python train.py --arch="swin" --model="image classifier" --activation="gelu" --bias="all" --layer_scale_init=1.0 --kv_group_size=2 --conv_stem=false --depths=[5, 5, 5] --widths=[80, 160, 320] --loss="cross_entropy" --init="lecun_normal" --lr_schedule="poly" --final_lr_fraction=0.1 --warmup_steps=360 --weight_decay=0.2
Rows from block 5, named by matrix and row number. Each number is 500 + 50 x the weight over its row's rms, rounded and kept within 0 to 999. All counts start at 0. Numbers have three digits each. After the name is the row's rms in percent of the matrix's.
# v: window attention value (model.blocks.5.attn.v.weight, 64x160), inputs 0-79
v.0 098:546565440490446470456473382530428500467489446424553598558595550541434518483495544405480552586421509513561386499518499410432481427434601521551507535484513435531466495480475536511489503590548506419539510470520507492543400501417488479532518500
v.1 106:546431545572481529524474543482588554538455460499496532465448453463507468456467501550457595528486531524430476523520530528574520478526522552429499485478563533393539552474461528412513405532604533579596465478519463457413530524393505455492524492
v.2 097:549411492498425511522470574484498532483519519513458429565483546502509551509522449523598488543483550488532495543479522588512589511550574444504524516495491488495588521450464548536455477594550510598510432470436499501510575496408506536467440587
v.3 099:469550314435565519539517459555550547457474521581440543479511524521537568544533500491468588555454451521584437565537490505465555571572528424551496428521482434536515466511496480545519534481450508455494519571513497514437516519470551455544490577
v.4 097:502442536490442520421531521526385451488532528399402521406463473521513521512462488441508514524396512517551408570520507467477532452517402506447430438510527574444495487460460535470491501635530531432571633584507507518532548447479537487566516441
v.5 100:474383501545514527507499521409522557470529450462430568552458639492566448514604451570428453552442437493507504490508595469531474485545527512510455473565526591447545501521480438541436512453559456500551449552516457464532506460448543450486498373
v.6 105:511575570433475533452616500591475511472446451484517593480503491464453529438568437553541583526552564431468453574461500502429437454444503518498486568528454538426570492464514457456483514500446562410463510466488521554495520541498466492575594435
v.7 095:578446548538538554531527524498577515556553533343405505541481489571396436458497403480497513459476496519391514493532483565465508558435553674509532490490460476506497522539447463533467496464424485534484506520458547487519565465490529553441429547
v.8 101:570432529500528544502460413496444525503532521524555487486453514504519580477536564511505488528489414503575532475462500470573430452543495583544535518393535484459511468547379540432500553454483609500488507475498603461414500533583518466597401530
v.9 091:451451539475505513436404474511475558566502507394539522513561523446526440548574437497431467507525435472490518553502534528540402424536501581459442571645417571517489486510561508540496439518457441573464366569602528404396501500461479572499445512
v.10 102:467485479550537593575501457491476515477449584497475570523481590544504484506421480491377475478453469463498506613484512506560494458472498528452474475514503524520538469462516481510505539495480585451499468526523602581599539379433507430592530388
v.11 094:496544396473431466392495546446501458541477527544619447420410481431426601508548587547545483522545549563560462466428527500450450569471475474520549547467465477577471574535539417498576508512452486515434505485514486475505419483494519443524521518
v.12 106:585443494511574562412498511570540490470447591437460502518532556536513570430549495508561493602500498488498454534455500543425461393511464512430425541539555457480456432426538525524461501482525577531549406476550533541516558514641405556579501510
v.13 107:521472529526474446470430571519441535515496507510516558451509461480485459498474542518538503620480472504399470555441498526529348460556525502498458490531517577535523461478571616473413522409572557577490449472535444477472488544485511537571527450
v.14 108:459465498464466516564535427535485537517531544444466537527512543457451444490536468426498522489451501478473478499510550554588446491512483478524443481562588429449501471543511392551484348531519558515515561486451575490534533514435505425517447486
v.15 103:496511474424547488520494512483482520500506511501459502562497486424524566441550592399459465471510439569425476512519593535551505553422481512607525454512469451493569447449450560502526448473451483536456427477534477555505572577474455551403527519
v.16 090:535559484485507514596553486466547475466522522560577407450508523414561485422574503584491505546512532466488551440439450481545564520551437554513495494543458653435512524567440413486516459543484529524489455529431581474429541549509393579555509438
v.17 096:549499563457444478456535492460558452529481538470528585516448627472508512473422502557498496527459576497429518457397414550421520549525504620554498466485507512464508512586496552466606520465528494517502466564462493435443501502536477458554468442
v.18 097:524520502529639515543487449485517451449475521474493487546583515458452504512477555470559432504530480568463408429412493563454559494438410459499494467506500442526557524554468512529397441512509461422524451501648431417498564598480461463482502526
v.19 110:582557509531463450386530517555440597516551436507468445447533434520517486458479467552464592571495477450522493521420555597422544541535472420482436455533451558515462538454424454452470434596472492521410492576456456481410439516533486569490510523
v.20 102:535579541440549531539540554477450397513549619530589451455554501463606545531515574378464537458513425503496529530479513536457379498506518432529616475490512497467587506478474458500565494425479450529422476527465531572457574516503527503542514496
v.21 100:520511450523462471512490528399502456492407584573507438555488635398528485516559439510519453485466483562625530559474596509464460491482476431570457426502430467436446545426497558461515400503439501510531560554432585536544543493526428465548467556
v.22 093:568433511515469520566510501436451532482440622503509528463532479566480444546479513482488546553557426610540517591528484527433450544541590459518486451414416478545514374484456539489564436395465593488519439541506482435581447434405468540511515549
v.23 087:506587507526607435465464505457619539549558513554523539469483567496499543487452575550480448504566447356457487616551525542524504439462482479538476522537532589515554526343480542524516531468524558481444513574570570563502518548462545501525423598
v.24 106:527528534394492489480539574499458398449454508490520488451469460508354583543486507527535564487484469471488448513511429431471608594457575571527465529394476477524535477427542488525549603567511490512488514548570577456532549406549571493480553544
v.25 098:528529502459473557545482500468513553505431532450508535471538534514505492478416571589550455442666590526498506506490480463514501473518463437562535586586527462530555524479485493473503475505580485522472455504548514492453472473481535551554544440
v.26 104:499466453503454601523496425525473552501482442587513530563504538539451492453531512588518476493433607527482499552592431554561465464451468563473430531505485530530522540450538442507537587436456517510539445448484375446459532532458444520469517442
v.27 098:533481465419649463457425546490534414480484451526453511604494444439452439568492350523456404534485540482468419504533473490513520509480517559458541412432453416459482418513570550473552491566485509472551452471557485441552563483511488502508422500
v.28 100:494548519510422485574441570555514492417598563536502463512486480460529550567445543494540487592472505498513470552530474537509456496490620450565458463532438457426576547514502464504462465430567544544460488454561469495515480525523518474471457602
v.29 101:379449499519540508510468572501497466475513445405589556413519412520448483472520483494517541593497539406524485551562592511545565540464439503415549548598507479498441430451552483532523504538483460527523421437560522570486494500449499507446394466
v.30 104:504553524436472443395629473455445524481477533489460488583562481560547445465550454462533485530447509434501439453482587521433547493543496457509493568539379469471514412481541494506498463481491471501433499490498522568470519511522543647486529505
v.31 103:514572531495483451486499415541570484531525504556458506447471500541527427528550553461467575532450483505555381549528519429535450499411448451500444487467471542545535469375537443450489586551552480512550533431415496497539423625573565408512449427
v.32 094:537515496575527535450410581451559457530442459549471620519498464415532520476441473476506505467484453462477444478535501482469497615506473540490543431537434498510502471532483549520452509486515529580552503514566521573511446499505508547487479488
v.33 114:412462539475493522546471388410535576485627491518455517458484372467528469610472415546404421477460534609493468476529547582485569545552475517477518383469527538561538534457464528462474443640538478457614439482461427494496557432540623455557485427
v.34 103:544436538509405526479547541422445515438514486544450502600447482463521478524541534541586509551453458545558431479343557486509473488505454509488406448504509513496524555482463505431403532400464525493575575605476504438551434468520509475531578512
v.35 108:473552507481477502518495434560564527471567493572543532527472441407450416535411573541419481458500540400410450627468526541465504498432571510453511530425490494479539553505585618512476574417568499566381407422551494482487457419483540535456513585
v.36 107:517550515488568534469485562450566473454488591474539526575516572558456535578455522608535459564455547496446481486490484451472502552608504516572452550494519471487531507485558504535405458554563491544476493413495513634470499517480392506498471514
v.37 097:482504526440546528553516538584449486517481410483440486485523487551512525517521490424519573405574433465516572520550430514556466438550524442486514515577479575503536477601450636495524597500497551493432568467439444458483479419622483421530502581
v.38 104:489503429456432599475536484532556532506532504472455501511407539497499581474553487520521515562513501506544529549508558473454515525618437430398521496479469484545522519492477462523607427555590543445543528582521488534518603473479582475600455502
v.39 093:524514544588573556450594485549561521524573523452466533499535492445472510482474517563599432491457503570534580510512527503455459513481550541499543459510425507491498434523510379451509554525483473554602569500417489429517467419557430504441488468
v.40 095:515538488470384459529484468449513459426506465499428477470467509568554491545418526458536429527566551538471425574570415340483481561448542524494493417447475493591521521484579510529517414465479424491583530506479555496452488625507519585541485454
v.41 108:548611537451628539556522523438430493584524525474476471457520583557550500504478540511450553489508558435529554482489447561533418495524479458528484432538513533507453503387509504518636554534434502518484505458460488492469561432443484575412498559
v.42 107:427504467473576490574519555450562530584485472550450435460555488539452462525531466518445514507580516584518490510459500545444471434549553514533518536465407484495428339472391435461570550434424529505586486454496376448527430403510548449495391533
v.43 105:532499496520473505433456517486420478425621558511416490560438549466477536449407529527613652461556530584513483410505468495497527557522465449461478461512523509458505474554515435534375452443560482421548530574460597481534499487519428441504524499
v.44 105:555534423555513609492626560532517547514564570563498505480494511519510565568509527508457482382535400497490546495477524507578500471456487521510542474424485471477423471470438510544539595432487422529461450525460464521544510485548446472613460545
v.45 085:509539535563510471453490479601474533469432558538484475533559508562474516414513539493537534516413522517522591539471472384515453467365534409444527558584451509489548517467497609552483492559458457464465481524567565475524540565527523480559543519
v.46 088:500459486544402515469496508601496491481566543547527470512466548575455509512514462482460474420490475515570427434499499589509474458479456393569498579461461473529524589441529506501573533480402503483540565551412465497480504567552550490585364638
v.47 096:517513585512495483435500545462461449613468492501474448507455398582515532473454585543507473399505460535443507603498573535514531446547471418589524524490503564503569483542458515525471554531428421418462492534421546593559555449456530440444471420
v.48 103:538521503487481417493404556481558484534481550426545423493521542564593547516464494496495504508503406530485432454545428560464485410497560444461527595488435417468528544517500447328457418417411509521452503488482524505495518449492567512465502602
v.49 093:474436491517589441511586411491493430534471458514510427502493525510467589507523441427416450461516553411427539457541569475549572539455427558461552575430579529493636550541538506491559406486501470504482480537490556477584467436523479442516458415
v.50 098:527537442477559450426461534616503591485509624480532555467366383565541526493509458492539576461509436506547584512573499446453525487518574446540529529445518543511383421447477453469505496480448585527489542538519489487503478458486574468525581483
v.51 097:530523531475409568530494562534504481486513525478422393492442489476558416650460472463539462565578465445520532467484428502488488497592460431535536502505553340534532485459562551625547464503534413470492469544511441507607449403508517420531516509
v.52 096:561420493516476418509493527441519503487463453444443538451486418486518538568530522390492559495520566514473533571383480471445516474397469536413399469483537392437553429522523511493486484499526550509492501480576510482570495521423495418534496528
v.53 100:505499437440527429414595432487537505473482562499498489325543548551443484562395534540572441512518533487475474499498548578598498499401491488546539490538552461572563428493527481522565546519468521477418480465492596514527513556487445565500530496
v.54 106:495588561524532390441532518487498588501535538524581446499516471552556489503499535423418526556524516571529501486447543477507672507476525472469409476530455486483526521478405482509508504502497529435520577458524565481504575511509511439499477498
v.55 101:577551546506454514414520543404635585500522540540571548380523461515366582576418481474530486495499545504415541571593472529509397503531487554572429494502554546442565655507522461506470603561507508402502494398461503511497508492513448422545423485
v.56 104:601517554450582564555583471557491500427487520439381462554508522468482488472595506504528518426498482493426494441437520477503503550498513530445494467459538482480480516404560508486463490481553496539516508505459496461474473452493612525482397479
v.57 095:499462512612481565486549534537441549438495411515519542494508591458528491447508515533500418501443482478473443594485510533577466514489455586519546408488452600455550544409441516415557445512502511522479470505448462524496531424468510564476566441
v.58 103:561477487519473507491539545538526547411508447428534535419551410487522495469567570483497528534479571451549557426535566510455505536468499522531615573411571460433480482485519472503441524485548568407503418506560515556478505529519480424561540514
v.59 101:598488588502551468511509437510485476517504521477510537472390584505489489518441552426504550533476433462529477435541406583496505417469536544529487505486489528490461515588569528513420517450504554616521531470564473536553476583515425513433497421
v.60 090:545431515504407425479526449515535545500534474633434403659426477526531492562399537475462506508512469539520452402514444542546506501451446565460504537605536470464542472627511503516394430547491543527520504426510538553544514463533538487390410512
v.61 098:517419496492446586576553482537566552468481469496470545471496624439477523437495449441503525454538457574622432422467423436468484526470423522553484376546472579487447461518506485580505514444561513395477509497554503480479528509538486510549494574
v.62 097:412528467590491490551451520493539476450555493543536483495458525579596486483483493503447444420529461514470560586489526473489474578486499453391494519481464594503485549505491481463423522469572456509569504561538467560529469589562440480455389406
v.63 102:500480550583470484518474526522500503551500495521564472412538465501475507532433462510634483487510463512492484433515481540566415538408516475534419532542543483584499517460510577512442475479525593475564462451503610430538420536543401509457415574